python train.py --model="autoregressive pixel model" --train_examples=145000 --norm="rmsnorm" --mlp_ratio=4 --fused_qkv=false --bias="all" --inner_norm=false --positions="sincos" --init="lecun_normal" --orthogonalizer="newton_schulz_5" --adamw_lr_other_params=0.0012 --lr_schedule="cosine" --final_lr_fraction=0 --warmup_steps=660
Rows from block 5 of a small autoregressive pixel model, named by matrix and row number. Rows with one number belong to one neuron. Each number is 128 + 24 x the weight over its row's rms, rounded and kept within 0 to 255. All counts start at 0. Numbers have three digits each.
After each neuron's rows are labels from the 100 images, of 14976, where the neuron reaches its highest value: "strongest on" is what is common among them. Only what is clearly more common there than usual is listed. The data: rendered landscapes of hills, water and sky.
# fc1: MLP up (model.blocks.5.mlp.fc1.weight, 1024x256), inputs 0-255
# fc2: MLP down (model.blocks.5.mlp.fc2.weight, 256x1024, transposed), outputs 0-255

fc1.551:109148122103085122134142159138119144138171073162130125138104145101167151125104095070092147157114150132054140124110138098138120121116057126103091122111110120091074104150135190112107132113146145109109094152141138146112145163077157118144138102114119141123140152149127103112115120111111138182124107179129133143134128128161157116138147169126109111092122117105142152098161142108091121137148123109154119148079152105153137115126136101072145136090151113123113105121136125135111139151085101161084114182127131118183126099093125120124147115101157097150125155139120153109107157119152112134157138155093118109110122139101124156147130186113148121190121164133114059152133104128139133130113108101121147105114138118138116134105120133173146160161130128157111129132135111129144122126143131
fc2.551:093135108135120134149109112120136139151143137142139112150176120161115091156119145143128100107099125124110098147161110132165124128158143111123135127154160109121156110180134112128147162137129128133147103120152141095135152115124158159086139184080147133119160109113149140135161121145119115054146098117140134160092084157113114129108114099148098165175140106137165102098140140135156129144144183116107129120168092138123150123144129139127137096135160135136153082070146117142156129098078138139093128079135142106104139150106111112138116121097087163102103106109158115093165122147101137097138109097154119176111132114133103124138144169085107091145100123117128145124153097141170154170133147140111095137142130143149146145154131166127105135095102090098119116093160154087165145182136154
strongest on: red mesas

fc1.492:106132138157137095144140124129165161140136141099170147104097166146113130153153105189106088117123160100148054119144156131130151096130146099146162154125107088095105119174157139131109165091163140119134119100115165098116129117170162142146138104144155099132105122087141181179110101111120144111110118116153103130084089129121153146160116177115100111138168139133149136104075159134091069114127134160120105141118128149143161117114112128106140137155125135124142119128108096130140141090189133129146176111159124121144134122163099130127148163082107101109117142129124158151127164135166084102132149161098146114123130184139108126174117126093167119132130143121166154110115132142141123103126128119129104092123123101117135144180107124153109111122139126114082121146099144146130124111135114
fc2.492:093145137093134164126116128149093112128093147179135166137115124111165090139143117102100165096135116133148126132167118116148108167104129102098105163109164153141106101104081090113119113188100113161118136178139152084148142114115121088127138112108146150152155117136099129123149152109127099136173162112145127129112119148118145085152151105156137168112120145126150157136105128137113146107093138154130121149152149153117117120143120137130115159135092124098114095109148151126102157173120129139134125188146148156133157151097160135125118098129109133079133125121114178119146147119117135078119115115119133104141126113146087101097114089132120120122156082078093133153122160134119124107111189114156128109167122168091124099153158158140102134154137103141136108111090140033142123123144118
strongest on: red mesas; overcast

fc1.171:117134141117125096153148131156120119111109094130119161136126121135116125173133124153138131105125161186175129157138126135118170092131147108134159133089122130169117123145103131155154129164175119094133147112130123140130132138145116115124125145159133142122137161143156158159134135139141136101120134125113086132097116107164073100144136080124130117126112090136158114069123147119129078140089115121096122115162139108090165139167176157137183162083123104154153145106110133109157153101108139079140126138143144099156094148158151099102081114110181130129112084161129158103101125089121139149136102125128114097091065151125105113148144180104135123118113128131143132176126118144157176124096108119079146136133072135135130116184151125179111099118148115136142141126157134166148131139136134
fc2.171:143106092108137075155133132127117136135118076109159110150130130183174169147140126094101158146097140142132113102095169144133125078157132137110111124121133152138158115129119129129155081106113154124133133145097125109122129124131133147111117141122146124156153127129137135135145141172157101106156092154168072124167133115125123080100126172142132100102112096129110122133146137104090115117111125177159094092060123136150147081145134117127155109097136125064147163117146180114118110133132126124154151121084146176100120155156134150132102123089139135118108119126125113141151148107128172120126129109113152109122142179135095144164111143132143137084126113120128056123165129155112116094132112138090135154094083108114113100160103142127085199118130114158153141125121117141113166120134112
strongest on: sunset; sun or moon in view

fc1.156:144143119120133146167118123138142127138126098109097112107129108136144119123136146136165136078106111149133185116123121165102095118155159144122095121110137137115155111117138121109112150099100111148096141085134104141117128127150084102110143128090129131149109171127121112115119118101090110149155103157155136093115158138109143104149119091124113144161076128139139141107152143071146161152147121174131097086078159048105144114160097127118172175172104132159138092141153130148088128118123097125141148109154108166151133138156105097085114097150140105095130146144141117169134150117135144133176172178162139106159137061164121147119148102125126129130089126128109115130112123143158102146119166107148116147146151145151151158121097110114144171122105114127144087147109125140155157173132098
fc2.156:136151115142132136128153122148109180171132148137152143188128146130135105114086150149080117129097145112099099120127128133136145116141120117127136146174121133146097137141115119109104114103153157163126100118110129152154190103089144117154104127131110143091123142140094106112127132146104159113129174101126172125133131130112119157111084214119095112144177154138106133145125133151111145145147160111114087153117122114137143134125082114138115131092132164110128158125129118131130143182105147151128072136110125117136129124126145135165087142084134146154085095153168158065114165079131107092114101130099123120144136139140126104125067175139100074129137128156127127113145147132118111121116151140164107134131145099141107071149132168168142153162126143090142150107117088114106125106148098
strongest on: water; sunset

fc1.210:112127167178171157136116100093130151151135096158139154118094161159114170108106125123153118179102115134109112112122120137115119163113142136158131121171126095167167095137154138087150132144149122094131119129129160154131107122173149101150094137144133102066108151154112079134143149129132137144136146132117112099140124136113154135115106112112076124121126113136123095185162125114127063103115154127159120138161124100153136124168156089156109119084107111118153132131124120126138170176112125125178135130123075115147157136077108129115117095108153130131131153145089091103138134106094109111173149122133140102107135160147107162119139153099131105119128107147169114105093088100125135111095118138101104152121100128111114146129152110154118121170178146119145108111126145166187157116109166
fc2.210:124126105143119150098118147109132121120111124136113110099116124155112141122147134161145114136129123155095090111093141084139121073123101116089130119151097123132097102139097115145098123078149094096117138102083137111117100149139139089121151139088135137104138137100141216125121115174108135113107164111148118118106115111156122111112117104127089120130121131088153119115124137152167142131116150146159181114131164143094113135150127086145132133121145126148146151122140123122077153110118118143142141140109131096163145199128128106094158092118123115107080096141104150104084176125133130113141113115119124124135120119158147116125108104141129136149142105145123100159131137115063104148142126132166151080180138085192134127111165178096125157175142116134098108093191136108125146104095144
strongest on: red mesas

fc1.139:147106180119145138126149142114114158091116163174165138144131130142160147136158103137131121142126106138180090118113163106149119108112120094084125172134123103104139146162136111120087112160104132107141116133158114113113148122176130127164143148143160141113092143135150106169100115140123160093157119147089137078127161130123143186129144131147146140125103121124112122135163137163127112163147115132138139142120125101122104117137135090129133108141168117171142102147169061106159143145106103146146122141099115136168159098161126133103113117183152115099065161091148122135130139089115125131156088132154139135123168140123154117115153143086137120152114125086152119178078128079156138144139127135130121148151115164110141129079134082153163140127155131087161091111115104096136138154139086
fc2.139:108134099179128127085155106138117169148119129111135175083181121104128138130140129078118125084171137127137144102116171093126130092136154106127160072123082110133153123140162090102134133156114106111074094140083130122125097090138143097164098144111092151109142095141116129127135095150107107117156149097169091139083134103150137172118106131116151153118134144137122141161122151151131103126151132123151088104158124135132151105175136092127114149114118186122131144139112101137129166103131150119093118105111159142129135153146139137150152113140144138129141099110129145126138117149127119134152127110142110116144109171104165135146180129131089122118112186109104100109142135102120135126173118163105170136170092135123085143144125078132087132135148127110157123047149142134155124129117150
strongest on: clouds; night; sun or moon in view

fc1.100:161142151136102116147147144160142107136137109145136144105140138119130083093133165129135108051112117138115102121091105096138134109117128122148117129087110108145115127139154122123102125110151091090101123118165096143157140125149091115076107148146096091151122175102121100157107120114125126140139147152152163125101192078118108157132147139146145157123150136105124130130155074130106162123168142143060117143131132151088134132124103114170111156097150117079124110124116160149101104113116139155133155106164164119109108133155132168125168146137134141124147074114077134122160157118151137145120118145130131176111107162140110134122144151107112137102112155103149108099102091126148124126168169185130119162146122136114103080087138130084142149125095125113143140099133151157164177138112101
fc2.100:126153123129142135154119108090157127129124087097149149135127126135140138133110111117091176174174141132099129154126167140120103129141144134140102111158148135127155105097124131147148160132106154124131100092127161130154110152131168152128100199153143152164148153132127159103144133103180138127097083110129119142120104129164155124131087096099127133123123133107085136131151145144120101162119140101109142125084118112106135101090123134133155117148114092138105131115126113161152149157099160130153112130086126140168153144081135154137122114109152107122132188128113135103126186142127166165085121129107070103097119116112166113125129095128095105133101124190135143092138110140140119182134114143149083136128078125156162140158091144144100143128165126095132073142118105140133073106093107
strongest on: noon; red mesas

fc1.45:129092140150167083127119147140125133070152139136138142105120119143102125114127171167116180106105121139131143154130119118124098130110141140143152160155111128137146121126153136097155113137134101136155113139107151099145113108162156135150123118152155137092093134137129082181120123167147111162115110153118140150113110144111120144110148115109122111145181132117146149149148119139109143143097149130097163106128133121143158135174121097190149112089145117177137101136144179174086114168114173083152141166189103129143128127117152118150113168135115136173110154100153103080146162097124130157152129117130083138115146135151143121128129175103135105103126118119094078108152193090120129097146099146118169151150119088103142109167132164123129164108114153142126128136146099159148116131164152
fc2.45:154098109137117106163091124176107130149170117142100130108142115151144123129163108109165131168110124113128136162133079131157117130119139154137126136132140120132120128091101128145121187143099083114159120106122095161144113126136147076096116161110080126129165112143146106122139145148116114146120129155116137123101154092111103115146158123143123133126115116173125147150124109164113152129113105102115166098150139155114094107130180108176123135141142144183118091100089138139137137151132150119136104120127127121134120117111131134110158133107158140091109118122160187142107179109116090107155130105102128109152151100140133143182176112146089169112128111111087113132104127103096117055160109135161167118186113171126125095120124112132097105167139145112126100152168073107098146143169114
strongest on: red mesas; sunset

fc1.404:146122121098139118128087152064097150129122084119144135108154143116102134140115147191122129167117139171117126102123115140118149129110170103122109148119121164135151113140165150080095126103155217086127163114165122114141090118116137136100112115125155145128109140111108162126118117092145104117152145162111147132093134116137139121142129093118099115094096125112108143141128150090123123083128111076130130145110104128172110091154158136144117184148082124129101150139123130119108138111128156115127125129153134151127089139099146111133125120113157138154112139161094174139145109114117135115207153115119144149135148126111120110122116116140134170108148094146130069143126108110095110125155085098141139114159119120138097220124132115156113165179114122126144118111121121168089135134143151
fc2.404:115140146127117146096143088145099152102120130135142145115152117131108148110106089168130145144134140143123061083168146107131101123073153171160121121098116123096153078138143122115123167120143115147073152174146120092138087096094123089114095136106113088123146141073149166081117153108114123122112082103133131158145156142133140126145156103111160130168101124126148112156107124121096189151113133122153193084128115111120149168084137103122132089137172159111100143135098126108159097160129131137127141156082153145130125099161123132113110140151154103124135133147161117114137147127148125138184125149103115132105147136112132140150125141159172136077134095137122156180126121148139094128158152112147156145155109093145123138129119101162095108154134135137133096146134138126120146132128163
strongest on: noon; desert dunes

fc1.740:132123107168150146117144134125140158115112073112129102108156155150115099134094132128144135097112143117150128175186116149127105107125064097144138115156090159098114131127106139132149161125113125167094100164105094097131131144129103138139093098146131145140092129113107119105122155156113185138101127142122057132167177125127100166114141150105114127135114113136118150076125128124126116139096097146137137133132108096144125078103080163154154108088122178159137137123099154168124131129103115128143120140112134128156138125131114122110136098119122132141139107111103119129146151136139151156102110128100098131084119153132155128115139158118125151116120080117063122122137119083169072067107105111141139112131162154078159097145121116104113155123128132125144122122080069157126115125147074
fc2.740:139139153147127143109130161129122091105181119198109135114146128099102117116168142134121159125131100101127136099104128117119116098135106112145138116108120147145139135119133113146160099096150122164135115130151137135135128122135146159115098088112131096106142101108159129158117103116108102138070129130113190110128141128135086175154111125134134098133202152111138133122147124110116152120129137107118128155125124147098169145121155103140145117192142141127102099135105111155157144131163162125166087112131090131120164106125175115105195117110160172126109110138158139088081152107107128157143107094100130063161120146143109121144123131118131116149151106126142078144136165116107190164135103093145146135105104085137127093135132152179129163113130154109108128136160113157112177163118132
strongest on: night; red mesas

fc1.482:095121170161136094095108114172134123086104115135129114092138103189114135139154105122088173133108125133174141123173098116155108133134108113167102138117056120080134118127120061135135136136157134128137154120177176125151103174102130131114122142154113137112115141156164158133147098142118121152150125112161121090171097122100139141132114123142133158089127124135134099132124110142103160155124165128134082103117134122163124114160143121096162131128130116157116135097117108158124078146144116096154133121143174140126137109141129122142154120116126144145124134083131128086132177110144145129072142100139124155147088124109154169093094113110153117133106161149123131128107116086195136164126125147135144110100087150093121140169147180131141128110177093131145115120133164117104120129152137
fc2.482:135121083153109153180125122118127099124135162137121146163147112089126116155143089103107112094134155150127066143160123140088140113153105117113154136124106126142152152151138118135116109126146098145142137122142167133129114113160136089087139112108125146149088152094136124158147168132142152126123122125137126142088132126146137093087130148143075137129079133125098095148105111126124111110122079118106190118117126172144119119081100110062126145154133104142135126136156101081116127139091098162085109168118158147080147161116138147152142120160092103114085132124136106134099102137129102120099128144119115084085136136146147153155109093105090114109142042176162100099134141117123149126128157140110123136124125087167151115099091129127117075142137119120125128101108118145091139096126129
strongest on: water; sunset; sun or moon in view

fc1.108:127084137115145119114123106078134115123138134111136148122144091133110110110116108111130174109084084123118125082162123127141113116133124150109143194135109152128175145135091143092065117111103090152116145137130092170145129093144127115155138152106133147161100135062125146113056115161129130150087118169131127116119104155125127155151126161123124117126142147155162110099125127134148140149115125185167103089163095137151151136128121116142147130144126122132111107111129126145119075128110148181111154127102152119159121151094132086130148107126132119115117117092173162122153119146099153129142131181125178099092164125122159160159172103091088133163099115144115137151126140092127119141157129158120112173153118093137141116141105133151146189107131099120113145126072141138123144115131124
fc2.108:124112066127151160158104089111136117151124143084121141136112106086142147141097144124148143101112137135140112095075142135169095134111100122102127119052106115109117113136123096112115153156150124098121114175108109134123138136084184100108136135156107115148120140143108125124165128157145123123156170146145140138138151135116095138140110082105105111114138132141188118114134098109132126114137139127170118123146133138143136127138144116108121124132164142154197118107132107123091161137149131099131143119149126130112148090126160092121133097161116153155136139085108145133131139117118098137128159120162143158121106152126104151147077095139101084153104169105109103145091129141161116145108101142185177105133125189117121187131131120144157148159088159088157115068110134133150083121134121
strongest on: night; desert dunes

fc1.562:170079142115131087159145138137102126147119128127152162130116094164134104111142104136117099131134128133152095137114139105143084084091101112165121157101101127101148134150139056126135115121159107121140118122117154139106135124165137127140086155149132124133150104134113127124144155154133142137127160137119139166087156141148157146109091138157128124144096132129121147135085152146130078159143122147056149086112142118130132127105127158117135134157132126108154057119101125135096181112096126167117127140173128149122147151116149135189140102104136147104112163139144117152143139132147153144140173108141119138125170160158139102125146121100159097137117120100148196176138151134170114129163119138112122208149131151116114109086145144101088138133157143109104100133111085165124136147111109
fc2.562:128101134103090146134107157130079124149145103183103094114135146114146118134128120124082127120145164094150170161147143150138149103168095116110131113111145177098128119154090144143106124135161153113125127104160136132080165089092127095123121142110132175112133119132190130117141119138131174106059109081124123118104120123121131114150155132068140090125097131149118132103139104120132141111075109151155138127103135116113140152103092084170138115098132118126118165103144132117132140066142134127126146140112138129111141127113097134081139110149098108108130105177119099163088134113098096108107152124128134092129138123139164164162160092119165102155124101130125104181159133114128140150115138099139151112219086139113103128140129125124127128123116137137137128131112123108152115101170098
strongest on: red mesas; overcast

fc1.245:126100128099108134158125180129116134160142143134163127116112129146140141125136111143161136106113129122131150100150099138137103141099136169108116127116135141161151099139134148092149113131151113170157145131153110177137159136150084166111101132165125135178126120085139112142101137122143129130111118159154130135125164085156112189141148104157097128131127140128149113143193143156097116137118123080119124069184104102132108114141126168143146169152141132139153134116146113100116132162116107164121111124080103135134132141129115096135106089152095152122128096075143142156093166101113121132114119133101168114112102141160104131117079122140092141146090128151127109097165148103127206117135141118131078130127143094165114129103106093160144103051141132150139141125083128088149126126141114
fc2.245:130145087113101074111110098103142097110089121142121124180105118143146119112096114101140108158111146109163128146131166113117107087118109159090147085111112130115104149132164099102110119133118118118143114123132150150114093099153134107156131169108125126088093111104155171123129136167139112118166141102090147116119168166143112081154096099109134160126158112121148147094123120098157096136118125147155164107105160135149143135125143113146120155098125136119113121124145155153127157074114145140152117135121117137110170111154162125161126126108151124115113160162144122177192155104149137148118116153132102178134117163128123131163160085118179114047106111080107136135180072137120125107150122150140151104121095122132125113160133143193138125137114138132134134143111108153124155133148157
strongest on: clouds; sunset; sun or moon in view

fc1.498:102169143173128084121148092107100123158149145119115148156177128094122104128142102094098102091142157161152141180136131157094128162122128108102186150136111156122126146184164145146162113134113121147134130108155127122099132116118148120108117120179156104112080087121155119169121114152169109143094140134135129118116132147158132147121121141118127115144149151164090071118160130153107141125181136113142072098117103128068141119144141155127140170087165084110106142132125125148113138166114142114135120127113109148125085110095164102116145095108139107157158169154113161086127130122159126095115118128152123135131170145128129138138136141135126089094164119156082089170133107135141127134126142144132125131155132140144133100134092173126112089144153170104134137129141112155139178092107142
fc2.498:128085122135120126143116179153126147118094173155124144086147114123116114111138157124186148131128120111136115087112129130164133148149141076118132131141151072128117071113128095129142144116134142140085106147134123116132105158107135114122121118114115118140128116114107132136106148121139103144119156125115140109133057087142127127139137117134114155115078122159131118199116129085098126127152143161133150178139119113150139126111095153141126103107100192137155164092166096158101136107107153108146139164164141156158160113162122141141161133173143125143105105139168100181157117142150152101154115132117136128095124106085165154133142141098094124160149168127099115129120138063109128135108096140105138109155128108145087149141176154108115135084135145130127147079115172104130118101132171
strongest on: night; sun or moon in view

fc1.430:085133135099151101178128097149131162091114107134130122123143090135123170136072062164123117117169101149112101154157100159132152127125118108161115167115165136116174119100136125158126090120130079171127107103143177168124135124146143145124154105117116123128150154119106146115164124104142134101107131078121124100135163102125120129129132156149099145167185130139106103095134121114151171118126117166139108083147157143067158118111145153119137130211115126141139106149123116090114120146123126097122102118136121096140105121127105101141105151112149110147109090150148140130149109128110143082149127104167098156140118133114120097151135120119104114145146065148114103123154123104102154133152151143101108105098111139136081131165125165133124070108110094164126130152142129145092141130130135
fc2.430:136141115151159157125132162117137108131128138163120148081166106161141105144171136101121138127121097102135112148094165196128133131134123104132106142123126150136096107091122131123129092106117148091151140103087078146148086118172092117112116123104150148123155125103111175073085117123151173117092127101133158106185141097114069129131114150119130115121118129102119128162144137113128123103134151151083099163179126137093127149110149100101120132151142137137134153135135102152107175122130147120150142184124131131114150100136124084094158127126186111089136135123128151148156163136139143113108101143145142148154125097089165105139151134124108087130116127140152125096170131139100103169123119126160079160118160125133114129124139172163114084154158128147159118105085102088146114113104113
strongest on: noon; green hills

fc1.378:118118149115171134163161135139152086091114128129151128116075161141141128095109081091133156164105117133085173097123127117101101089166106090130140141101113122163150143108098127147124093120164106114113137090147142110152146165089136058142108117157145105121109142125180158140121052163140109166137116085110121103140148141112109110109124111137117078133163152140106123104183125169129120143118181127122136111138074184126115125117120145128149141133146124135128095124111087140139119129132167130107130135115157133131156118133112128100156114168103122136154125163140104095133152145143119101163125148117141137106090079139130096158141142072136133119145095145107135126174144149105148159079133155127111125122104144106104133119135109106148119126134115094164126171145145126125085173121124
fc2.378:112191151110103139106100108108090099171179101098111113138106076123103107112134102149136124119135138127136132108149093105170162141096101130114130118170096088146150142115101151136139123138125085122125128151112130103129126110108125123076149137122131106146158154161082164123156131100094127118121126122178157170165128077148111117164096129148139120113114087102100128143120122111153123124147124149109166132134147137126184181085123115127120135151141133131117135154140137086148144104131142120124112130140170122074128099143144152115156139107140111107155109104107120132111132117128149118142109122115108169110154160111117133173059076112123132155139135158112126162100097102109115165100108133117164109171122107120137156143138135128129149123154165113158198142086185102111148147163109
strongest on: clouds; night

fc1.677:086140122150113125141135124132127137135124127156146153142155089118111163134157146190158144089132163121118126150116118152117146152187127140143151135156091126135140157139105103129143132119174142120088117136132109138116146114078163136106154104110131072130123144104113099151146183091140169158148105106112090171105172124153115089133092113138106123147156140118104170111137132119123125128096141105161120169132142167088167081115157138145103105107136111149116151142104085157125133159128129075102154172123148159137060101135171151108125129136153127105114115134131143155157096145141115114105133138102155143135136115148138188160097114147141114152142079108168115140123146107139165160134113158152152135142125114134169131169097132114102136149124124083167126147118087136136128071140136
fc2.677:116121128127095079190148126133123134112116160154140115115099118136104164158157118144097107144099164143173130111150121139131097114091104140083145108123136112144116071108143139126126083167159124100095115150094126072120121151142123124158146095121139148158078112134152134127115155109135094121134122136110154104120066132118109137129147133082145091139119173130145127113153112117075137149085116099167091135099092101137143120152126138102152121121100155134126130107161145102132139107171128123163111106098099151116170125090116141082183127126150131134117120175140112117129081100114161121140108141124101116116130113121118173131138158182133174134156150116127106074115166146138169124134129105184132146115098127135142114079143153131130109102153106164110125104153097125150137131084149
strongest on: noon; high relief; red mesas

fc1.535:149111104122146159122113141168133154132129133169139122183113147107116144110128150111143123112136124136150128171127133138112120092107110156156116173143073122112084113108129117133102151139102192164139101134100107159151137190114104123118152115112116101150106136156132126109134109129112144130148135123129146179132131111148117144105109116105130108127120124107079137111125088148129127132144130119120090129117099158143144085106146142121124138098130096092177135149137151131173077124102088133173165156133082157108126129154130109171133092116098124151143074086108155169126190128132112098123122173161107141136134128117176151127134108101163164114144107138110109150126107137107119123142103150125098155144205135137109098153119154148130137159131157086137109119154197176148109150116111
fc2.535:130125121147124171162145155141151123109151159127143137156128139129106125099105145127121149101168106084150096167146171116102100132141123071149133111119124110118132168098124083154168162114145088114117132123084127098126094102121115155123104100123142112137108134103133094130128109127155161100131130119130184142108146100113121156104074114157144109163132144128114107134157150111129126117126121147094136137104132148129170139110142087192124149111160149102146134138122122132148180136145135143104125145160098107187116073092151130065135182100160129144152174147168127114134195132150135126121095109124144124153151146105119098164123122109137068103110105145165109134117128110123130132126190120121154155111136113137127089076128091123134132093112178130104111109120130144107108151140116
strongest on: red mesas; noon

fc1.271:146112117135158143124127108140155133135135122148141130154072148114075151157143115096073160151142108164143128125176122108137122162166140123124126174139136137111140133140113157131091078126096144127146104114143121115129120168182112137156120115183090117118083151077142124156122118145142127153151113106132113113167125135100136133077083141157115113125132162111125113161129159100166108093140108120135112136084103118149145097133116143142139115127159113115088124157149132115122159159132083130148165141101155146168126128156113093163127085124122121107129123136137170149130131150149111099126087133174118112112143136157169121089143127142139096141135113094166121171111202093111121112118145086142099110126125155152150130144097095126168199127104139133163121124108136122183111157151136
fc2.271:162091151135138102113123124098051132111100140121131098104134116120109143134146136116130140142131151170127094130155134089165154088121075059094148161135120111157136108145107126114133145169106146116157115122127081137131103115116204114132117114115155113100115092149143116109126101127102150143163099122139128105131126055120123129122090085090152115116152136136115116113192177140147128120147141134154133132104129151138086127147147115160106161127137131118129114105142115156137131084115114120127095090073158099114113174122117139105123136118140115110179135123121137120141123154143120139139159168099116109146139100106097155135118178139113074159138120113157148108119177149136094169148078125106088120120165122101097139160138145120108140107128124147112127110117130113130182121122078
strongest on: water; overcast

fc1.400:121133095146143158097127130113108134083110141174151129139148159109102097150111137118150109126109148149129110164095093118116067135146124114187139097144129150140119115139117136098146155103119135133142141153169097114110099100133109161169103164111143148137076160138106122134116113163110158146151152157113129124114122101158134091103127163100126137097142106130115182153144101124130157119172180145131139113105143112139117101126125119130094109089148143147139081139125122116151109126118090140111093154187086166138125176111163171164150117113085150121129137143112159089145150163093131144150160163126098125113110145134126124114088092117147136149161096138124130112141134155109119142077152103104167110142177103158076136127149125082121149111117089109179093151102109127127145141133115
fc2.400:127120126116107102143132131099145107126143132118156108106152104174142137141113133115133115095142082146120120127136110117153169136098149135127096142141107156077133103117137145153134167106131096099119133123138122149122120128166136132118119087080119110144155141138147169121147118087128107165123111129167122095095133108118094123156113145154088136113103158127169188098138138146217132118092106103097099108165166172128133178169117102097115137157112133101193148106188161140153122134142144110160108158125144093117160112144117103093106132118104120139105146125148152122121140148135078103066134115142178112146124118123127145142115171128135116116107107135114133145150109116159155147127148145180121144141127122089151111143130116152122132110151151125094176097130137138098088115158064
strongest on: noon; red mesas

fc1.500:143137170135102113132154160148135125137137131083173145192126143165152123132095164150141142152162117152097164124136094160154157115129081124101112129097106142136179088143150134135156112128147120077095142139109144125162113124142143124108106160093134122165119182117113144139129130130166052129172180102168096093184151119133161136113101113166100143153142104146145167114085091118146110152150121134127112154156127121113107151089127157119126149138100134156145074131096118092110138129157082127128144171131099143162134131168143128124094138126133124106129133145110139153068133119113099105126124123112147068121160128137149113145088130154157106089142110090149117143124154129161151121123126118112092103141148127154133166141145147099115131101137147151147146130132107151158148130107123
fc2.500:121124097121151151125119112091111151103144146157111144128133136138139076088125138132138141110135124155168128152110141105101076109110120144132122104141133122116112172137143129107139101117118061107094150112144068106123146093153141138116137101102132091123126086155122179110187132159107109082094114159102160154102121154115106145102134107105110091097140134130130118213116179166155113117102146133125114124152167136156208079133163098097174158105115124088149122168159145124122125157104098144134141106152132120133103119119123118107103089099091087156104112147147115114117120130148131164140155145195088158121127097131123146140116133110124149110129123120135099107158143151105139154121167134135138125113102159130187128126123107129136144142149100112109127118126131123151144129141161
strongest on: sunset; snowy peaks

fc1.394:174165061121139135163141147154128100166147094132103133138149137094156131107135121117078149134135141144071177157072136127140099128091132116125129111086161141105131107137151158135128097127156111112099140119105139150138151076126132128131151111135141099170141133113119113149126180126124124140031144119162143102085142107151135108104111120129137129127171134144149110112136103116107135130157132128120132143143123117137149140128103076115137151112098104127124095109103119151138157128137117128118126084110150087147116147136142118118083087088124135095111123124117179117140143101119123091136095159108085107128178106101117113146115170117109095066129089152154158103109115171140145146129121150169109112134139137189095129157134095114166164131130172107111149147111117152146133129129116
fc2.394:148142125102140120131123086137145143113140116114141080107102123168142141143118120115082122153123119117132114165162136085110076102116165178147137112128117147104127168160115138115137129141074080113185121099118157130094116143118091166091140138124141088097132071115103120129147107144131125128148127122093127131182109136106148104107133081136145116131098117151113124153155171139155124156116113119136147109104128137130101107150164169155081112119151152141136174115150130098084111165140146082141133153133114109115189127130142145107123122133106115158085134104094112134098126169066085191082130063116117124093105110149150121132120124155162159133137120150149101127124138150121107106168111116154140131139133162122183111106140168150115097147136151139144110132106119111121120116145124
strongest on: red mesas

fc1.411:164116148117115121159111132160132131081129171121097135156193115122157108112141092138147113126080135113113094146116174106127087118152123119086134145154164117140164078148074139167091130160140150119128137124134108111116144130123116131173070147149134087105136128105168139103123091111163154127121150135100117149103179151138122131137129144168117123114128156120153114147115145171131129121157065141137081130110171146111123133136103107116145147119172157166109113166140138130099116087094135140108170135128153162160123148124123155148125110111113125099143138077142129142122116120157124161104111122106151121117183132108151111125137171113122085154141142127152131173124104074139121146186132136141116130146125079171099113069166103144142126091112137139126122169116112123136138142137119
fc2.411:101136134163103159169130094151147144061127130146120186117127149101105183123101113125109120066155153089142123096133141100146164159121134124161140103128124103144154106158164085125118116130089132159114090137133121126119116158137123137146123113142112182154136134152132125166101148115168122118115130123124127141103152089090124148169107112119109171113189166140116132109094085125169097169129154132153094116123094161125147120174150130117157151134071126165145118108126128120135111129155126122125124090108100140122119105144163085150136150151144165114137132096108106078123111122091129103098132121123093093116171139092109161121142147143074125157137132135161098115120124095153118111158114135129151093106115100100131117100185123149130109138100146083137137140110121109094132105139111
strongest on: night; clouds

fc1.466:124151088124104100149085151106128155121136109100130155131146132107111143138155132132144112167089103122108151157100079128119126187099133160112153110120163131094139185136119159137085138144125115126089112164093132187115148132156127121089165123116104105116116120114136133118138133120130107124099129117108130128091131153093169119189142120096131109128093100110136137076136153119146084116153118126124142137107128125112132137129102121136134129122121096139091113162183134101097149181138108112106106088110100085149123113123141142170125083155111116158135102137131156129118115167177160128150120109151130101124101096131142118162167137152143128148177116167149087145081143121115137103156133153101146102158107098068085110109100139129108107150082122122152092151084121115169125148136139
fc2.466:110173173119105168121120146122136134120112142155130136116110109133146110134108148097139098121145089139124129118086162159099107154114186150109124121151124097128138134092107110143118102031169117139170098129122193086116128106122133102132125101119087107143170132081117137151122093127086135125116147117143139132156111133135161131110110103129123137099111137097128180145134126091157180120090151173124100108130117143134162131185130113115116144133126122155125139152126108155150127124141104154127126083094052137111145138109131120130126148130128189139130151163153102095159154152108156171112175147126113082140138121122114103144162128114135134144129096118140124149136147122105119136129151096125110149124135115173111161151149102138122101087132146147120141088158168151134133168170147
strongest on: night; sun or moon in view